From a checkpoint of a small image autoencoder.
Training: nadamw at rate 0.0035, 7800 steps, batches of 64.
Data: trained on views of escape-time and Newton fractals, 72500 training examples, 6.9 epochs.
Rows from block 5 of the encoder, named by matrix and row number. Each number is 500 + 40 x the weight over its row's rms, rounded and kept within 0 to 999. All counts start at 0. Numbers have three digits each. After the name is the row's rms in percent of the matrix's.
# dw: depthwise 5x5 conv, stride 2 (encoder.blocks.5.dw.weight, 112x1x5x5), a 5x5 kernel
dw.0 081:497502527530464517486534552440531538541526407498538549542436502528509517431
dw.1 109:476497502493471485518551515514506513633574513483518586529515461492483480492
dw.2 101:547516459486507489467420483441478475472462422539531522505429528521555530459
dw.3 090:492497472449476549521502447488567531501436474604574533474486482507507481470
dw.4 121:488444368441496465446429471496455496506525484460488517512494515503493495508
dw.5 090:542536530520556496500522508523456471439495491436450404489522468486417497519
dw.6 096:502519494481534528523447449527487459480517476463427603577468533470496467487
dw.7 087:477472522523538448453511506524426416495520548449413507526545475484502524526
dw.8 106:503517497522522476469470506514490459461541528422381408494519507488478512520
dw.9 099:500495607533508515509588554515557540537493499510484472436470507496461488454
dw.10 116:524523506543524488491476493489517480413462462494480373471455497474436496493
dw.11 082:468468443444454459476496498451468491574540510469508553562524466500558562500
dw.12 100:484489500469493504513569535491532575632525507492528552509467473512494482459
dw.13 093:473466456479471472480494519472463505539550480477531611602491480466519521506
dw.14 097:514524507543528488497487499501487479409467541489478374488517487484422504534
dw.15 092:530513514535515486472471498526508491440504537503427373447498504489446516545
dw.16 117:504515519513516495481465507515505466465524530482383376467501502456473512490
dw.17 109:503501520514515498500484507503508495418485519486471336461495523499477520522
dw.18 120:490477492473493509502545474491527503582503515546514611536541530526588509529
dw.19 098:475520539502503518576560519502476540564483446422487538486404511506483498516
dw.20 093:531485431445488479494494496506436504581526480431499595551502480499467472502
dw.21 095:544512559528528503477477482524502472411464512484459390460524508488464451523
dw.22 094:526503468511499515518420458516508478397471509507529466514571538516494563563
dw.23 115:504509513527528545475481501481514482418465498520467375452487525478428494477
dw.24 102:496476490474502507524561499510490510642537474490506575549497499486479446489
dw.25 095:526501494508524516488447425516489522452417450465555592560514497521517497506
dw.26 090:487478506497480519558543495487503559557483433519590564496477490504512424453
dw.27 077:508536490472480495594488469525525592499449517499548463459544529556524458533
dw.28 078:500514526518463498556508485486514582484428508507556410425508445528522498509
dw.29 104:530490522524521519502493506527526496448422511522497427371538516511491453510
dw.30 096:511508501522480505517490470499505511574564551441440465505524510453404438534
dw.31 111:476466486481472509490529488488519521592519475506561633519492501500557500502
dw.32 086:486478468477456476509505487484510519557493434532566617545455480519532507460
dw.33 115:495511505532537517519542534538514524535587589512533565562567490503521520486
dw.34 088:550492485533535511418441498507526411448529495497443466548500539499488562490
dw.35 099:507470492493486528500553510489580524626508465549521557496443501486489486473
dw.36 075:485454484477522455448491536502512425545570481499411540538477480456518547470
dw.37 100:517538570549555491513545486528480543452445511512560427418494491528519506499
dw.38 080:483448485524501468452517512498445431538561566470449558541541456453509525486
dw.39 107:540555617523506571508563526501575518517529503520482472478492492476482504464
dw.40 102:499460544489528512443533505534545413509492555491414484477526554453544489531
dw.41 108:516510515528529493484472494476514518409495546493480358480507525502448504525
dw.42 098:492466476478475483521521497489505532590508465507555616526497529535560497451
dw.43 122:527517501512505475489450481500436432470514511388412438498488479485489498485
dw.44 093:516483471460511439470500536514421506496556558438509514568536428479509536532
dw.45 109:513506507530526484502459496521480465369486497496507388498525500496450513528
dw.46 073:549479487540530523437476526527484415452536532462424455546523481466479533528
dw.47 083:486520471489482500501445466477474468410439468487469395438468493512461491486
dw.48 091:454522488505500515561523487552529578495455579457530411453509488500471475505
dw.49 091:503505530550517518502498494499581500452469558574496408429523542494507535487
dw.50 091:538512536505505504487497509501529509429434468517478376420479524504463489479
dw.51 137:494501478496469498508478487454515502490461389495506495475371496496486482440
dw.52 095:514533546558563518512499511536526513427495531523503380472470504507445480486
dw.53 085:495459500490484487483531538461498439554537465495442610568488481440514508505
dw.54 098:511498502490487520536534492483565576606517463526551588514468478490496488476
dw.55 145:511518509513498506495463499495522475397500492515471353487493524488451490499
dw.56 097:476476488501492441460508513488498516562543535592564509528538486461431447457
dw.57 095:465522503456490467544539489494431554548502434484544573470461538536561474512
dw.58 102:465481447470489494518519513515491504550556520510510594593525479510566561516
dw.59 135:549510571508530534501523491497554501515482559546489509501578543500576514581
dw.60 100:539496509477469473481543492500411478573487526416508558521527458482569504527
dw.61 116:515511496527521498516469502515501475383470513509476369460497525519485515529
dw.62 092:520531521558537537511530530526521505466466496518446377436459528538517497503
dw.63 079:488527530530494497533541552511506585554574543483542548551518500552548523539
dw.64 126:511513516521531498486467490506503481375475497507491368497490521514475519528
dw.65 086:451471435471476549494474529522544429517568509466434503562485544486454506473
dw.66 118:499526479488508508502481524514491512529589528483552543639520510532507540521
dw.67 094:484476495480447497479489491490516516598510483528529611528494520519595495486
dw.68 090:504471467489532462481472515530447452518586524448433532579535472496472540532
dw.69 086:453544519522514498534524510490524588492425490520551436413447485529497487512
dw.70 104:520501534540507481499484494499527499432478495535496351433504521472469505505
dw.71 106:498488487469483503506539494502481509630541488476513622510477514488518486481
dw.72 109:483487484469485490506527481491492526581522517497549631535485485501586501501
dw.73 094:502523527534513467525517502520496502574551547451509458405408482537514484471
dw.74 098:495504503480509511492465445462466485532499488486542649574486483498508494472
dw.75 093:508540524547522519499477512505551480385456502539496413439491540505490534509
dw.76 093:485461432437458512497479445476562519488476481571543555532457542552531493492
dw.77 098:574446522511457520475495501534517508411484557539476470519523529429555532462
dw.78 089:492515554519482445536532470450469558570457441503533579456495456512532503475
dw.79 096:463472423424489483506461474501440504533518492410486505488479470481443433477
dw.80 096:462524541524518517509494513536594501461486520557456395477468509486439477497
dw.81 111:484496489477519495514526502524454509529485494491544646553550518530548515539
dw.82 092:546444505479500551479527464514574503493413480613502518473489522477507477487
dw.83 088:518527487466540484470418477505467480433503529468484404500534549539510547554
dw.84 097:473461473518501492513443499536535490453461598529539438469599489498486503515
dw.85 096:514482483515481488492410454489512470425399459522501457457466527533511531538
dw.86 094:480477501493476489515547504441481484603538465492496605531482475478514456448
dw.87 095:510514463452509493487481493531399469490560519423514527602532504514474508496
dw.88 098:466493497475501486516521496522464512593587535469543582570538480509522505532
dw.89 094:499493455465493439471478460483467514525506490418484484457463437458445414467
dw.90 070:501438506539495500438546541536478412548542528464428522535496470471517521457
dw.91 111:512486496501469550492491497482618549543492494612529523483475520506529491461
dw.92 091:473499457479475466498467464434530521536457452569574539494507523574561496493
dw.93 103:503525505544521496480485489494495477362443488537507410494530491502466533517
dw.94 106:517497496541523502517458487484513481377475484532494377471494518499491529501
dw.95 123:505524504533508487474488512489512492359435486514507393480510506503503514490
dw.96 131:515504534503513507518495496518482480426481510490438341487520495498472520513
dw.97 101:452463446505497523532464487497598550464480490604531469506490477499485541467
dw.98 088:511526541504513519499560476455406454538460422449530570540493493485482507513
dw.99 096:471493514502510481500454506524491462388445500546517419516539545515526553548
dw.100 112:515506501512508496505460484488515479353461517497477407479527513510501553506
dw.101 096:445445456476459414454481487481514485577555534487488554524478517509562522497
dw.102 116:514475430496488485482398486474460480388484484475478441479510488488461487518
dw.103 102:513524470494516486545430474494467516379469486477531418469515519548495491529
dw.104 098:563472467438502490464496444462478448492480434533527575557524494469513473444
dw.105 106:489470480502466524498524495497598554556503452596520581494478523487502482472
dw.106 093:486518573575526486471462512477517458440484490463421417476512498482507554522
dw.107 095:505527505474471541542535479457514551542476401513538566480444462529540467464
dw.108 115:522507495504516517494445512513491482393522520477465369471542514504485526513
dw.109 083:448426444519506472427481538538438459482540554495457518533556513485523514532
dw.110 092:489537538519521526502477492508522493411455502529492365444520527497526517503
dw.111 089:487482523472485506508504439492521517557455417559507575493435546535557492472